From a checkpoint of a small masked image model.
Training: muon at rate 0.016, 40000 steps, batches of 128.
Data: trained on rendered landscapes of hills, water and sky, 35.3 epochs.
Rows from expert 5 of block 5 of the encoder, named by matrix and row number. Rows with one number belong to one neuron. Each number is 500 + 40 x the weight over its row's rms, rounded and kept within 0 to 999. All counts start at 0. Numbers have three digits each. After the name is the row's rms in percent of the matrix's.
# up: expert up (encoder.blocks.5.mlp.up, 32x192x192), inputs 96-143
# down: expert down (encoder.blocks.5.mlp.down, 32x192x192, transposed), outputs 96-143
up.58 056:510487513466424558486522492454548484501468463534546462570485521568537483550518524459494499563528487521498498509518551514538536562478525554490489
up.59 081:550553478500518468505469507530471560510491542528496441514560444530427517487506373524498525495465492507549529461478433479484520448482478557504479
up.60 077:540517510400458463522472494456495481495546554487471623542503506481494479560546557523440524515488566534540513468474500552509451527515522519503576
up.61 101:553521432502536457454496560446438503551510451530492503537464582425455482429447406488491552545477470462439525451535496488526448449510570520460484
up.62 086:481469460485482501456497455507529503511481501561546590544444496454481507465487397519564486501588438429442500455441516464477495489560465507446554
up.63 041:478526596488494491428477484562563526543522502527515523591547472537508529508530453524478497480525489431520568510527546424514498490535429480451463
up.64 070:515468560424519445506485548475502520491499587541514503451507449559442417484504509524524510515495457523561522400465544479575514539490448565448516
up.65 071:529467505468567473457554486495517521525515520475483484508447543516474521526455402431543460532488485501422472507436448575508545503480517542535497
up.66 081:450423476560524531480492430496512462577477500504507414466486467515556458482504537530478488503483496515465484545531490532561490444490563448449453
up.67 052:490494514511487548439488446476550537583555541457499456516504498525489496473562487455475558573476448529547453424535488539458485500481506511479497
up.68 087:545468453438558504447493591506472518585466444582511453529466496431567493496458445490482487500451541529464463489486491492492456532509428477522483
up.69 053:496482476476499485524488496519504489512525545478674446478511468530493499507469552434549423513527535530558454547445456489498468548492503499537428
up.70 140:453498464476531486443491519457524506455550526569505497545474433543472586589514460470507480498456502525446502478490466463555390509468477452523559
up.71 104:525475519425490521466522485500509468434499531488559412483472496477513422495475509504463473482512487467506489431454466522497569553466451452472410
up.72 072:566493508438456558483545497480504501480470533553469471510541446457514456493466481500465458485487509554533529518489489568545488449524491518550471
up.73 066:521552440470480488444479555458468473527522491481536532526503449554490530495512537479524532541437523582519489484445483523501459425487448518535434
up.74 060:528454505505508540485541564496492481534461562559491536549472476468471437496468545544485551525498463485534502469464477487466587525468487546584510
up.75 072:510518565488496466490456486497471472534440485510505461467523526467476524488638509566552439482531464491515557529496477489519509519454555549515465
up.76 070:478505465493496565448494587517476496477573508469571437459515482498511552445489518464562473493464437553505519574461553506497460584465518468518516
up.77 063:498429514495513473439441487468477507477511538489545535492497544476559549547541594529523390520521521513559510490430586553500509565370518520422518
up.78 057:536467480548491545520552462487477503523464499437489472557517489532418540494522490499479520549557562521468482517526452517474528526557460512498479
up.79 080:503465520454496532509514495507512544465451510467561551497496486475596473578516541557528538550585469481497460578467422478530432548433545450490532
up.80 066:434538515494509457510508533493489409453511466539543451501569480471515412457589549497515450408514490508521478515499483545521498494438511417523461
up.81 101:496497486463508500510477439521515526487534579500530484478577486563451544577530500456510508541491567572506502513541484494500487512494494439502402
up.82 049:442510534518472539497497505523575448499473567483515551420449483490512453526442535572420501469448486494460571502469488497491492498478516476437473
up.83 085:440475477498476480477505469560491522478546520545518428505527492512481552562530564479503484544470506589478420517504469491514468560456450478497492
up.84 098:535476477537511501432512464517534547510486528491445483502503478536489526547467418512582474501572484540445506561460494479495470412516530539512481
up.85 052:535574461558511554501533538438429538502444468538462505500502501502475459510507549435489514572526481452514515558483468398501509509470455522452512
up.86 041:446514495488494448485464516470570489556484591475450535568494556448502511504486547507554536526481490532503476521419474506478489482504455473436455
up.87 043:529499509487522524410444508470557438519547483553478530535448440543441471439444496543496513520509493448493591499478510515506533492571510515532494
up.88 085:540514473515473432523575549499490528498480475516506556455508561501534431428388517565528510487493531514486559552517555583464508503488499465447489
up.89 064:549565546496589479460493535497535504516477477456484495532542436479495484526543451554572472480496535459514559543464507486560500513463457552539514
up.90 190:504491477509496492498491479517493486514515574519489478535471487505554452522502421441418578528436530515555417505551458513503468576492448421523525
up.91 065:445472500524519550463428526501473520539553556580581447499545532454434517517486448504459511551494444499486549482501444471499474489452549456539558
up.92 148:445504494527574500524502535533519495557512506431595442557506523532491544528532543515503520557483453520551496518516538479469472559488442550531429
up.93 095:509505519506482571536504567460525533490520485494486489543478496549549521454512588547478548467483381505515546508507528482524528536497447543444513
up.94 033:546497472468550539490506501433554527506488518484610495492463488512465490447418453519564437552424530519460462424447533507554526431502482505506456
up.95 135:532434478497487412515445496596526465462487572473502485513483482478499470510467525490495549514464551536554483501555449498521476552467386484532466
up.96 046:517450530494538493405475492456523483560524560515512407505563532466446454520594495482491472584438510566474507478540467569429538494552489469512507
up.97 074:475466470496443561465475479509482511564594552470522467470461483452452438490486494440508446537482453622483501549504461503548524535434510434499524
up.98 065:467504513469500507442498539465544447486522533477522525442607461417446474525467553515496499509531449524585546500476489578507472515543520529522467
up.99 052:463439526518518473446511483449443440487528552482500438446423492510467485485429487516493509576442492569538491529513526501492520485474435516448505
up.100 065:397487451535499481561476487495451465492483546457501496460597507519497519545475506567505527584530478540535484568531563482480478517449534452545476
up.101 090:523470525472527537530425547498505503532492509585553540524493479537506533502485470513489428485470442527546539539507482476519478577456476498574481
up.102 079:471546466490442530459504501520458566468499425484586461470478485505514534472497453524575492614492422482468484468436538520520506479491514541437541
up.103 053:462480560537514458509542481533515493560484471522451458542427482522457543445500507553474544452446487511435526485487507569555625563526442533423451
up.104 077:589527539481483468501511538522524514511518506467565570456507497482446486519493457543552478504489492526461552505471499488493477382523532520496486
up.105 160:490481496433479466452469522522605465452511614486602499445597476474494497553521472502523464442506542494470503493511515485550499452488446489513411
up.106 100:555505547548516492480461513550504581543481569489484498496429499520541471507450440553514593544518467524466470476443450496517480490546439569544439
up.107 050:513498474464522464478482396480517507467520501513547465487433515479473467557574494443501465558494535519582418424452500502441491495488523516484512
up.108 096:483532522493483510512484472551501453505484518523510450455460495486482460543573473471436500497527507522505474471488616474485499440503495423439509
up.109 032:543467486460540504507430516531560505460448476546508445537452444494490506500561458507544493557466522511552516516507526425519440549546533559551519
up.110 060:527532471537503497551448514534499512543504497430427474475501495520458475490559490472520490586535478498572489546547449484415512498498548564494559
up.111 071:588565478503487487444493478471458510482516474464467480500456550459536514403532458534517574580467515503518451443494513546496447476498483507455601
up.112 097:503469440531548511517495539535490526512495545476540500498469504518523553463471549445534458529493479526443435524451489404504505520457497433559499
up.113 067:492496515533466493441546557503538446555504602507493531505501529526489408494469511530463528550564527476518458531453432506554478485466510511484448
up.114 042:518527535529460436496501446486449523475511552511468483572541468488551466541442509527481478471509440513580505421504510476522465537527420447522456
up.115 037:518493481502515446526490508540490540511527501517498504461491557445505423525448547517436448485446444480515515466554544510515550495543541538500486
up.116 074:437511546534521507500502593484515400497522482543535456475495519502535427486574565520494479481509498593552528546504601449505482483418502472489463
up.117 068:490485483460549511449426561507566450495479508525532586445562479422562463561466517520513468468464485491548476474530557453480453499512497518432480
up.118 058:517400499503531548477507479508444517499444470474470521515468475508446521486519489437532473506522504526537404473429431500550568472506404496504554
up.119 239:482489506485529520482508471514483495440478525492504480475510450537451483492555514482495503433505546510481430556580462571535462457439429494483445
up.120 060:473460566482481477402525515485465484523520544452477410434521480517549434490516503472480460492484501522567487539533490553492526513466489545545482
up.121 055:472517459454471526447507540421534462476514514560475525485472469482605470494499489450419508443503456537543527457561452471538490523530432511415451
up.122 059:520461534514495479479480453550488516511493600437516536525462515554467457488501526515485561555528484476490497509454483453558502516426455532506517
up.123 092:518487583420510488453557430473474526505441498470445398506541519543452505480550499516480425503498576586514522545525442555501557484502436489484436
up.124 087:448475445493439539517495522555495489523509549463613477502484503506535515501510524455528501521530478486484502572542520509507488515446488464519450
up.125 054:501488539485513484511486493495569542551543525444583515553533459527510496528536460488503437428464500542517427504554458460551446520424565537527470
up.126 079:508522467492438500514489508495518450477476422461487491469498545425579458414506538500487523538545474495463532529492524447518495491464590428438463
up.127 100:509393524484477558438494565543542478457496644488485489485459479470556519510486518519501521481589497456503499577498472456572511543482512525525465
up.128 051:538455557479529479539491487569557504496552591483515469504482495519539509492475510477457520501446505587543497453536496483511424445521383487556413
up.129 062:471510517492493539402482496518468469538508518452522530597465555406419492431529444515482433570473453487462480407499494518533535517497548588526517
up.130 090:567516577493522450499448540542523542568535532481488595514510497446469494507493410624488444520516554544476599538537486472520411439536483517599461
up.131 124:542496498521500473531487523547523499459510533486467525516513478414559457452474545506511575488533526492537438545554496497489468470508519499472490
up.132 068:469485560484510443482523533503488441432484526436543437473554548558534526532476578541505481475500481546561461506439441627494494550389495460502475
up.133 071:475555544459492498483525511512520491496506465501478518508443532476495503508526522545443502589502434529438516432458482491498544450518474454513515
up.134 088:471448554488470481511451524550581448457499510567537517498443476497506525544523600578503523441416487538524563468565440452561560506482514521501467
up.135 071:490498454489500555446503520482522469498484508511577487520492492500475551498511496484518451513450519533492559394380480468517514524487509490553499
up.136 119:559511519489525518539436508460492518512504428512443514502455456485459550451532436551492515533541502522462560526491538450497500453489547504513560
up.137 069:497541496504448500505425567508522451497483428546553544490528557451500427510508545561500487459478482491574531527498589481468445489467461403554455
up.138 099:498528536502533500485520591502522478551504498529513529457449490472445495501500511552449514502445452575523525505440467433515573510443479537507507
up.139 052:533480459497515482477530515460498474475394439521569499509467472491533428519518617519492436495497555493559468511568485470519537523569508489466466
up.140 072:498474483457479491497514551520485501537502561534516525552494465465537541497532419488530408487449472613583447508487466491519476488472478501519540
up.141 050:530475521535500521450517491461464508483526505496552523508513489427447471554541480431453509530484528521516461459463524535528503479501434498535465
up.142 061:522538527518503489461497525495521472453472500505574536484477449460506481551486556500493498505571525455533479467532479530546466511514533612468492
up.143 374:557508412540498519556468523483508579517496422497529506558482507528464547410471464465603530520522527480492474466504469425479489451535513562497581
up.144 084:514415483480468558461538504509509446486510534540535502549397477509470525488564517466509476481522464541459547517527496449500517411535481446508494
up.145 105:447540594500518480526525441509448501582475513547426429455525484488558471543491528546486454475462510524523437489513476507491454479504498544523500
up.146 071:541432518532564473483455558528513534481525575421613480546522492497496504458418466506541515584537445509483459571454480466542429541503399523529466
up.147 045:485501490496491451480490418452486437471401500512455423547528476502438499540562453511457423559446465490495506474456537542542467410528526468439487
up.148 040:505491458551541521494498475462496514490510485556492432474461468525488459502456501533509485491543487484496540564486473547479504515562531537555513
up.149 062:521479506483485529461503553457462473466533485482544476533501418490467483466586482475546496489471542556560544503499415497504451478534495456517523
up.150 129:434523560437563533456481520417522566535590465485476432469557482491533510479564497545476473486476474529501473492500481529503489493530507481448495
up.151 068:411538465520460477497428519526527496468513456524453541443498485465506494480470555646528486445489522518499586547502568527499536496561500406499476
up.152 053:465529518583526509573475608575543414462504572556492562518492473422556453511476565485523494490442560548578554429483535461526538480526471507489476
up.153 202:506495466547442533530502514506448536519514410493462497458443511556497577432498444465530557509487454440452517559487566433508486511484579516487567
up.154 120:443456465461500549470511531574507440458506496551498478577545528455504459477531477493504455513510475489540498518561468495491461542498506482477568
up.155 069:578494513485470574437492420542493580532481569415509465461478447509496579528475445537529488536519516513446508500498452483525490499495526576566536
up.156 035:591433489501518460496442467502504438482506497527491531564566477507558493470524541498457497475517502572542479361532515488516500470522464485514439
up.157 059:485458516504442542402500458501510491501485590443554402502521475514534572510450522442496476514552476481460463549497510521521517494484492534491479
up.158 063:538518534530590492499467557458506550565555589486551529482536485486554465553490492543440528556491497495541467511501420506475462583464485518568481
up.159 059:591427480514506509383508539477501532479427498491516499506436501511480514473560442441507484467459544504479482516507467460476537432463467520531485
up.160 175:533446532508486540529473525568538454518461582478562463458482440477508474477487488521517506518528409519463479459491471496518532611410495543456515
up.161 062:531465495549493539529435510536461506563492526409399479479501474467516489549505466489456485460582530514481543537496413496595427520516505533591483
up.162 066:464511516468520428493535511436532439483518495540514540531516459484485431565501490528502488502469508476517624435484477531552459500503459485530465
up.163 053:454516526475515642461565553509560498581518578506476446550518468467525474527474486476555492499480492489566468486538418558528475507537418493480502
up.164 074:537557548516530493459417463546562476517531464509553499535576529437451505510536482477543594572472452504419464412469521509420484460481527423467526
up.165 064:519503518521509517456506557444548473496421450436500512444491434485562483533478543536518496500512402502530464471452525438481505592429501488475571
up.166 070:543435466435476539440462497523582485510480556451532476483494402512414507490548462552485520531533451475521479510511449492512500483539474536458479
up.167 082:489493510565557513500498579507496498552489442555482547541520501496496413498560565570469471474456530558484543550446493497518494486491504536545494
up.168 071:508560474532565466477488458457496498519477553504564522568526524539531486587474438478522454481499527508443410499536502486471404523515524482556512
up.169 046:473452544453512513466472451501465501483471487465405479486488492512494475486523477512492452539505510526538507442494504520486537488524476513439538
up.170 073:467486551556495465547540519507481548509507559439586444472473529493553484501498520593501464521519526533485542532566528533524441537440567483503365
up.171 101:444411516500546512489554502530442500499503509513545457489474566542494453453409582516503519528466438480492463526501451552497555506420488476466507
up.172 091:470547430489468482371516438562521519458501540544494476534488463497488525506538443448506424556536492490473487457509535491475482499471524505468518
up.173 175:505430486497564473507497595515551521504466577526510492466476493502563353484440558546455455462532504547567566555512520454511506464509445488478402
up.174 086:421476493549521473469509460441466507518541534510430482529524466552523412530500478424496546529406477558495484517525501559437587559537488482482534
up.175 042:481507572508537457552497534498470481520532471534457542496493512459476428441491509534508506470443443487516575503560448481536483594455485470487473
up.176 094:500503463543579463461449544421446529505536458476519491536492499501585484450563417457521490545555501474480453535448483443519446548426554484501534
up.177 087:455466473472472472535440558455540512489482486521587546530500491504526483575521462515519467507470569513512545475510483416464463497482432489576490
up.178 068:497428416483508542426461428579563502458488504456633434455552537479417503457432544491559435470568554509471495461448540500551459497480541469514429
up.179 086:478523590552504513492465525505506491560519529567472508551427517487456445512516405538404539579450481527492564457475447525484523447542534580509506
up.180 049:458452496496575503552481485480575463494475490557460502507524497463487405482503543508424410560433532493588515508515486561448516493483576501551499
up.181 059:529521497527501441465445483466505553517523600506547496493537441484479476548472481486496525527532498470468482462406436497498468525466450579503451
down.58 053:572437508515508478569521502501550438499529539476467460562497504480541498501510549459546481452505584423490536468533537494542506555493445497507426
down.59 082:468506461444476480581506463516558509470445479476535505508502532450562566484544517546549476474570551499474433523541511459568452518552539479528497
down.60 080:456495502440500487470537452563551521522501422498465437500479449475539522565468456517451476527507469509510507546498460465487419542531606432492511
down.61 075:436497348487500477516482443497534490498486547539557587506512483474554465466457505505555530482584506495507460492633541516567469505556480548516483
down.62 091:573555476443491512469551554495486497496447509539520509530462579484460499507530460536539513525532596575460509479477543465484505493494496499550545
down.63 048:447526439501527553487446486516443496481512399505491460440502487481508491491477464511565533557524524555558495525535528498469519525453524493462584
down.64 066:545415495481592447476515499587499510480538515489502394424437559515550460481448573486524511475470538454510460509502494462453533586508563489465446
down.65 063:461477518525449510549505530503465524444490486515522453444459478537532520552482559515495507536481487522542452536494515431468512520480455436506466
down.66 076:449493539492508556462550469482426489518434512544451447445462475507572515482383468514385421494523475556458444556527533537508448545476453424509507
down.67 051:518456368495438521480549485498541510588458461524497495506401506567491462463492494530555497502511543499550546501461542417481477472529513509543491
down.68 077:522502472500503484566430457510552517453463548432557496495448489486522435497517469491560499513511532425465538411533457480476538497475535526486480
down.69 052:461510432515530393555453499522575492520462535581525522537484516511568498523476524502523535476586574438521490526495533465471509496469543512511425
down.70 126:558509474515453477547497542524469526474436468508525453468525517478499488503502516502530524584494541501487456502510494522452475461459510478481534
down.71 114:466500514485508440536459480490536420507532572507475561427496547538481508524495489495505489487465470494475572427538528509524546437579458490515492
down.72 073:407541422465543487502491558515500535503569516477432498521491452510484462509488472516380493497504478520473535518513472476512456497481522444450482
down.73 064:542494417471600480526495472524462547591443460501520543562414546463489492479481477503461452472504563500514504539579514437484412472510507491557488
down.74 061:392473423448522475555448540422406519475525504571489446437532493553578575517452539509543425434547494507436511490484464464499558548509502509527490
down.75 070:536475515532482485473515498481483445464495489511488463538494591540504514545472541487474463520449470516441486502505570526452420573493544480553530
down.76 066:545499507498538498544500467409483527504560469480503516507464462484495495517468557472528510517478589577488573435496521505474546467482486507516516
down.77 060:573493498432501493516541475436528487468451504462517533490470426440473473489495480449502492499474467501487513497465440551456517624539498577463478
down.78 061:494459518540532501475486535479485488510526447485491505459510429532487400526524530515533513488551579528523589563566484480477537462493517505463509
down.79 081:587565407499432523463505494446580511429434427570568509495479513501481507514575532413477554502391532502497451506523491557460495534482497436539547
down.80 064:467528486467472501507477460502493478494509450523495487538468493495469503472493529551453538471488461551541466487543524503504471513564548564447479
down.81 085:504453408545585500481499522523533536500452551419556550524498494496499526471423532554561591587490552507492472495549490519442442524508448554523481
down.82 049:542465474480485490492507461573559507462533490481466488524441482541513505406444536558523517529479515490460561489453552530528457575480522551504544
down.83 078:499513547462482463445490473544440515454486518520508444471507484521549551540543436506483493479549526516467511469457527433493482530574483517556557
down.84 092:534434487544512535501579551501495492521413490460507535503445488501426477509434557531526516565516436523488515542543499502461483493442479528552524
down.85 057:480527494522481546545500507454476553555517441500505489461397595533473502506453533476472525494490490578508533478535455519494468479437506470491610
down.86 051:474503409514548491502535477478524487509495451484517523451496557455473470535489498489521533432481521540532475477462522508440457471492498431480586
down.87 047:502500460540531500489472484531531498457531477489513457479501536513455472496444551528518566536504558533524520564485449558421508464431547511487631
down.88 088:547465478543550496482475481529536473524530484450557497553531531458473515526497475463439552516501501478491557455569506531439460488504545531472552
down.89 065:454525467497443493479473524479499544464513469447460527444452551464465549572502539453516540514441491524503532550516514540387547490479520492508543
down.90 150:489521462463483513546474468420549535508503491441554467522489543529506503448475489480613454488533551536544462484519538466513533416532527482531471
down.91 058:587458498509561467498450473489542498478493487487506578475481521557513494483428547496547493445649500456554509511487519452501478510572489517521448
down.92 139:513484554458519517460524476555520498473432568533567542537474479455481468470533518547483482456464546481507505477499454530495485440550476486521448
down.93 100:510475524412491481533540500450478496479462421522527526491551522405550554503458564522461505448527503439525475505463545534469528474596497470524495
down.94 047:506529397502540488460484510520525514542471439464534528516521548538501448522454563478480589541491560564473461475519509487437482530501514481459615
down.95 112:464485528478487503499537467559505509466491491484484510484453499495448550458585435488502511492501574488475470566487525500454485516603459477525515
down.96 055:434513470530512510479476538425504463496477492519519568461496549489545523468485513491532552513501564476446443542528499466439519483591440475477542
down.97 065:555532508477610433472527494536548489474468503547403500544475495460585464416510506480482466461534518517473503473518491456506462516549499469477464
down.98 056:437537426495500523428432518505518504465534483484515514545438497479518525457477470504450598470488489481459481508463510548455562517469566489478546
down.99 055:542467521448527502526501467524487517447447502570526557476437499507538581567479480496530493421480533452432420478431474527437509492480517551512485
down.100 063:581484523484481513550433462526500502475506472428512552538446499508488503579468529394461501511562510537492535452468503463500523517423446502546563
down.101 072:493483438456551481510560523501473475499507528509451556497507552592525526521458560512538502486518543494527578519540496477424538495456453503483483
down.102 076:572518471559530535551482474469523477490409512502533478550478526453524516503506541472528505544489526515493529441506479449458511472491431497493541
down.103 053:497459460497512508479495454507461550545546497516509461479538541503522530457542501518492526470406539500435549455458529486528469491500570469531579
down.104 074:503538429488508562493489474528512464438445481500551491507494550522433550565453556497514532523449471538500476563534515514476494512414524462465560
down.105 157:520523617417506483538514515540460487476532560525520515433495501534479484547505526492505372538455524533466506469498498482580549514461461470538482
down.106 105:529427453527487558499506455489543522451435492504546473459489520559492514566485503506537477495551513492486519506496545467494510556520494475517504
down.107 054:568469481466520497458494479530537531465377529440551479432464549470533522511539466496508463542581449575419456536500650481507495483506495503522465
down.108 087:592476466468533518508492446456472544484519514480508474469550546531550484477533478481498457580494581579551500452495494528476482455565471511551517
down.109 043:505562415467521495520469512495525538442450488545532544525583580472499562526500485463517511493489551509470475484469493538360502500513520482498545
down.110 063:498523460507463475566485453547569487484538610555518539490495447476532522432462565531503543416527549550475500492471453460450466453555435507496476
down.111 075:596473502472571496497475494492483525501402417489478567507458584436493510503473449504531455499500556504459508482522500464447494462488505541554442
down.112 101:519547425533483448530536510519520548519492522452524499529470473468459458596495486557519571554504481530506499521533461512432503453446503523519519
down.113 062:449543433471439454559478458428531474446525436498517507500500515526509472541442525509484497487473518476441572452483481474460514519590584483430580
down.114 053:523543417521486503397489526466500450472493429505486561518472551494493461484425505506487569488487548555481512550496527517431481447466487464502512
down.115 046:475562353510517518451467470493545519520535428475469478467500557480556488528493473478493519495562537540474485483463531528416474505468455513384582
down.116 074:537504471455465487515428521518537436506543463477514476422431528409478508518554440469436558468502486522523529509430471520480493508455511511436559
down.117 072:500545512463498508533563557503514485441520499551469543439463541498538472477486545514499496413530506433485491519540523483532483521593472487459509
down.118 062:512534513577561458460500618529532577438481505530496468519499505490473430485445485532581413488542501500401474501521510428552498446519427508465485
down.119 214:496480443495567462467491486435470501509551472413469528503570489547529473536424478511537428465510562502480521525443445444520519511550522473544508
down.120 061:479496456528437573474491513500474502526539520492465527517454455508551477452480532576534579479486464494527472534480510516463470460561461518487463
down.121 055:501471430487477533458469556500518468454550429497576464497518534523470505457534481414524503516539508551525496476461479441535475539517540542512578
down.122 058:522581502506447476553473549514536455473442517483528523487524478482489471495448546451557503450536581515504496527484515439537500474512568524568463
down.123 096:475493478547482552431461478469476542493525481451486432516537517532548597431529510460465567478487405488502411594507558492452448523500459456475528
down.124 087:543565458515510391551497443494560479471495507553522586521461484492495433487521526482511535409511590493589468469514486491492479464463514537550548
down.125 061:455491429509510425453506531473490524416441460513518531494584583537504536527473539492531524528563555548551499449472483547375482519495496491471537
down.126 077:554531515482501499586426462474568447521520461496490519566495524453397478564505528526408547511486484516493484443497470499486524501487517521492555
down.127 091:528458495588462481555542544517499532427466494500495476468428502569466501458443555536465587447527464546486574528451503490394505548488483554467501
down.128 056:502426394509513494482462547455508485454547411504482526575516533556491511453522431452546531570526516531531487536543420488419469480482528485508483
down.129 070:587471403506469526545536547521492505441528534539519480507408503522524542544496563549554455523511483527461519561469468490460443487516477465566485
down.130 091:486468422501489517557510495529511466492481477485491498514484540552458541524472530464553606501480469482521501560511595478528451500463567498508573
down.131 131:522475501592482511489502550515468569487478490475514527500565491504575520479480499472522441506550539493488500451497562470522516446462463558551444
down.132 063:493469423507452516503474486409468420451523529535547524523454457480472499456478557485559515513502504471496463479466492574493470504554423448497518
down.133 068:461458516544435597421512470521446524439469529496572451502539493452545518448486553508504459492561463484466458501525543514514486532537522490527527
down.134 087:496510409466507514520409509510504461450556448516497477473482567525496537481561499545513439473405507510545448525496531513504457500494537467491453
down.135 069:540503451520607410505480597501544487493474431497519561502494506532476453538471515491591535497538525512541479551501499472427474453515456484525518
down.136 118:447524581486522495511509520549466498537508484512449502463577514500491486509490545513477512554479408527504471532497516502545442474408545456557586
down.137 061:491477376477503451495511430525558499463508473446502539509535567496429553559516534511460498443473541570550527524554529530467462453488621597551499
down.138 084:475493501443568517533517499486476474494522500527495428473534570562503515516466537521440447487413498513436527527470477532505489569432458485518554
down.139 050:533492478501570534486404507503504496470525524503467446492523542483497566393475492497448562570483490470437488535518575467505421504447466509422582
down.140 072:480494458540483443492417531501496525560452524465492463571491466532472466532484517503456436501460514471507494502490501483520489458540465463573451
down.141 052:517470524537550500533472516573524524481474532523471529523559491532632464481435500488492500571488535487475583523552516552534570518555516524533515
down.142 063:489481547435468567490523513478449470465507469591526523409433481539492586484481489518537421522562558487427434529420545466534540582530510468510521
down.143 376:565477633544529506566524518475482545535476545411493509510492478459482472471476556511494537535490452489545464459496456513530515482486504556532484
down.144 088:566518493489534493473544406443477552539505458524462471494565506516537462530463508442443470557544554479464492550488472501467508496440584477443537
down.145 102:486526440453481555482476518501518522514511478471512482435557511557491568530483498527530552458517456464448430533497540489398480548482500456445562
down.146 070:546452466497479481497487513481502479488432490498500532515486573555537530542469518473506529473556589472480568517540479521470497512465451474570508
down.147 049:560404525506478548453533512517534473557466514500519457436431501473526478529409492601477426608531520551498457462557502472520513517500412552529551
down.148 039:510513496515515518452530499505517549514535545506478509511482545527518498426465519470474572536487498615452574487545462564455554503462460491445513
down.149 057:450461425523569542518410496473494439472477454459557492614464626499536494532504512519473574487542501502450471489523516462406471522530508482466559
down.150 128:537531506521520533558536479565484588530522492530503528505465449433452526485491520436518483588479463499520513507533487476443458488474549486484561
down.151 066:469496535492571445511499505543526496509579477489438528491467513514438524563494492496425503464419454595529558505464549502502488521433619531451599
down.152 062:518508468500554476511484507444520512505549514510456502469568546498522473494556444458493526470485527494528503431503487524503504483473565458458482
down.153 223:533518646519526512556484495431484520555526566477504474533528482474479487505543566464494504519433437525529484456479465475559503521439513493537438
down.154 109:548442475466485491526526439532544409530466526516487519469501552458448429483453416484464510482536569508481518493503466495526558535542551569552557
down.155 067:544507477527541485519509549495515506535395452490461548514441485504510485485454545517607575524522575494505536539514500489482552458498481535539490
down.156 042:506464358455489463470498495506479499514476465535500543531470534496493567528477489478573595541496600548481484514441456445433477537499528501489553
down.157 054:551490444510456525545510466537517500472456549540497497588426550510510478457439502436504474471505510536499444443489586477498528491568437516477485
down.158 066:524487433522486486503484473525507467502443483488531527490496542560487492578521512482486541448526556558531487518512500541420531516480499473460560
down.159 066:522459535494564500461514439526502559504410476528487504509532496524463509486372474485474512483512509510525510485600521485505508523516470506524503
down.160 188:462475549457565506434552566487527443516497517560521512483514499475629422528531492512475471516490505464487485561550518493553521503421471486500501
down.161 061:478447490564457539521522524475514504548456439492496470599517470518499473514575514488525490475559492567535489533499580447502463475441509533518508
down.162 074:403510519437501438471554528582517466477543415489467445441559517539534527503502517483440529514478539471525461580496544489515535518494523395478536
down.163 061:528509331528566488472478529472457511505465466524528527532455576485542500510502508514525522461510596512535516469544486491421468494507472507460521
down.164 071:513494556468522483538471561574548481466508518456481529517536541493477486540568503394540501532508514533458496556549479430544456504523483478590479
down.165 057:549507396434517467551468474517493548522503539528500433504505558511462524540499571543407514510485511523535557459488512512425479524537436485488481
down.166 076:495481517474528468513533484532541499502420534503561485488496481507522510523499502517519413441529506541493580453585553573513460481584547479556471
down.167 073:485502466473479596397524482457511502438562455497483472482499579527487552532544495519430539462502448516454439608466559533456474535448535393438549
down.168 069:491490524480547550474497528569479571537369510564393485474552455485478450510453550496475453525556519486509435509516537510476467517584382520522536
down.169 047:478532563434484495507555525528428539463490549507486549550463518495580489469478515536465441597499543514476504461465463506526501553503465492459488
down.170 077:532498396480508554550448438423535439466450457495531521495434521492460496486509495457530569461534498468532449522498506491440481493501485502509502
down.171 083:402529507446511500477544495490468412528538542571527455522513507434502411467534488492454485532501490568499489468501519512458524483479488471510492
down.172 090:556424456536552517482523518527454525509465481448500501420566496493568452447474468518579493602542561482516509521487439444480513459448471539506434
down.173 139:517460492530493477534501591541507513538459533441471542532466497456590482502485562528589465515532544430499457524505489400512442461551413507521490
down.174 087:447502480473476487558477502516553581465511501503494522481435450509631475497448477526493473497494468464529498467524423475506516495562506507504434
down.175 051:447535440485514507500461499478538456499521384521456466492500551515555542490522495540460598475443511489441520504464555447492433489457524478408496
down.176 085:504481547463475473497506465498522454585446495452415477534447464464469519532441474448510586472470511441581461493492421543443517564522503518488620
down.177 087:503557473431511438501482543448510474494519475489485520518477554460484527590570508588475578432553528540494523545485501441487414582487527489557603
down.178 071:524456488585558445487436450478490463462503445568466534581469539537497516472496577498533542505566509526570498537499459536441471562443518567519515
down.179 078:458513520437487482517573453521495498468505529510513482514539515564434587496499455530499477458561514518348484583474496460538486477471567448510524
down.180 046:392468456448473529513460479488494525462586518513504490440570492542537453498473522500407528512535471490426499524451467500495438605455528445423527
down.181 055:502457475529460553492514510567487542477450445484556467488452532556505480501442522538564557557559453497516484469514575520493471514515519543492498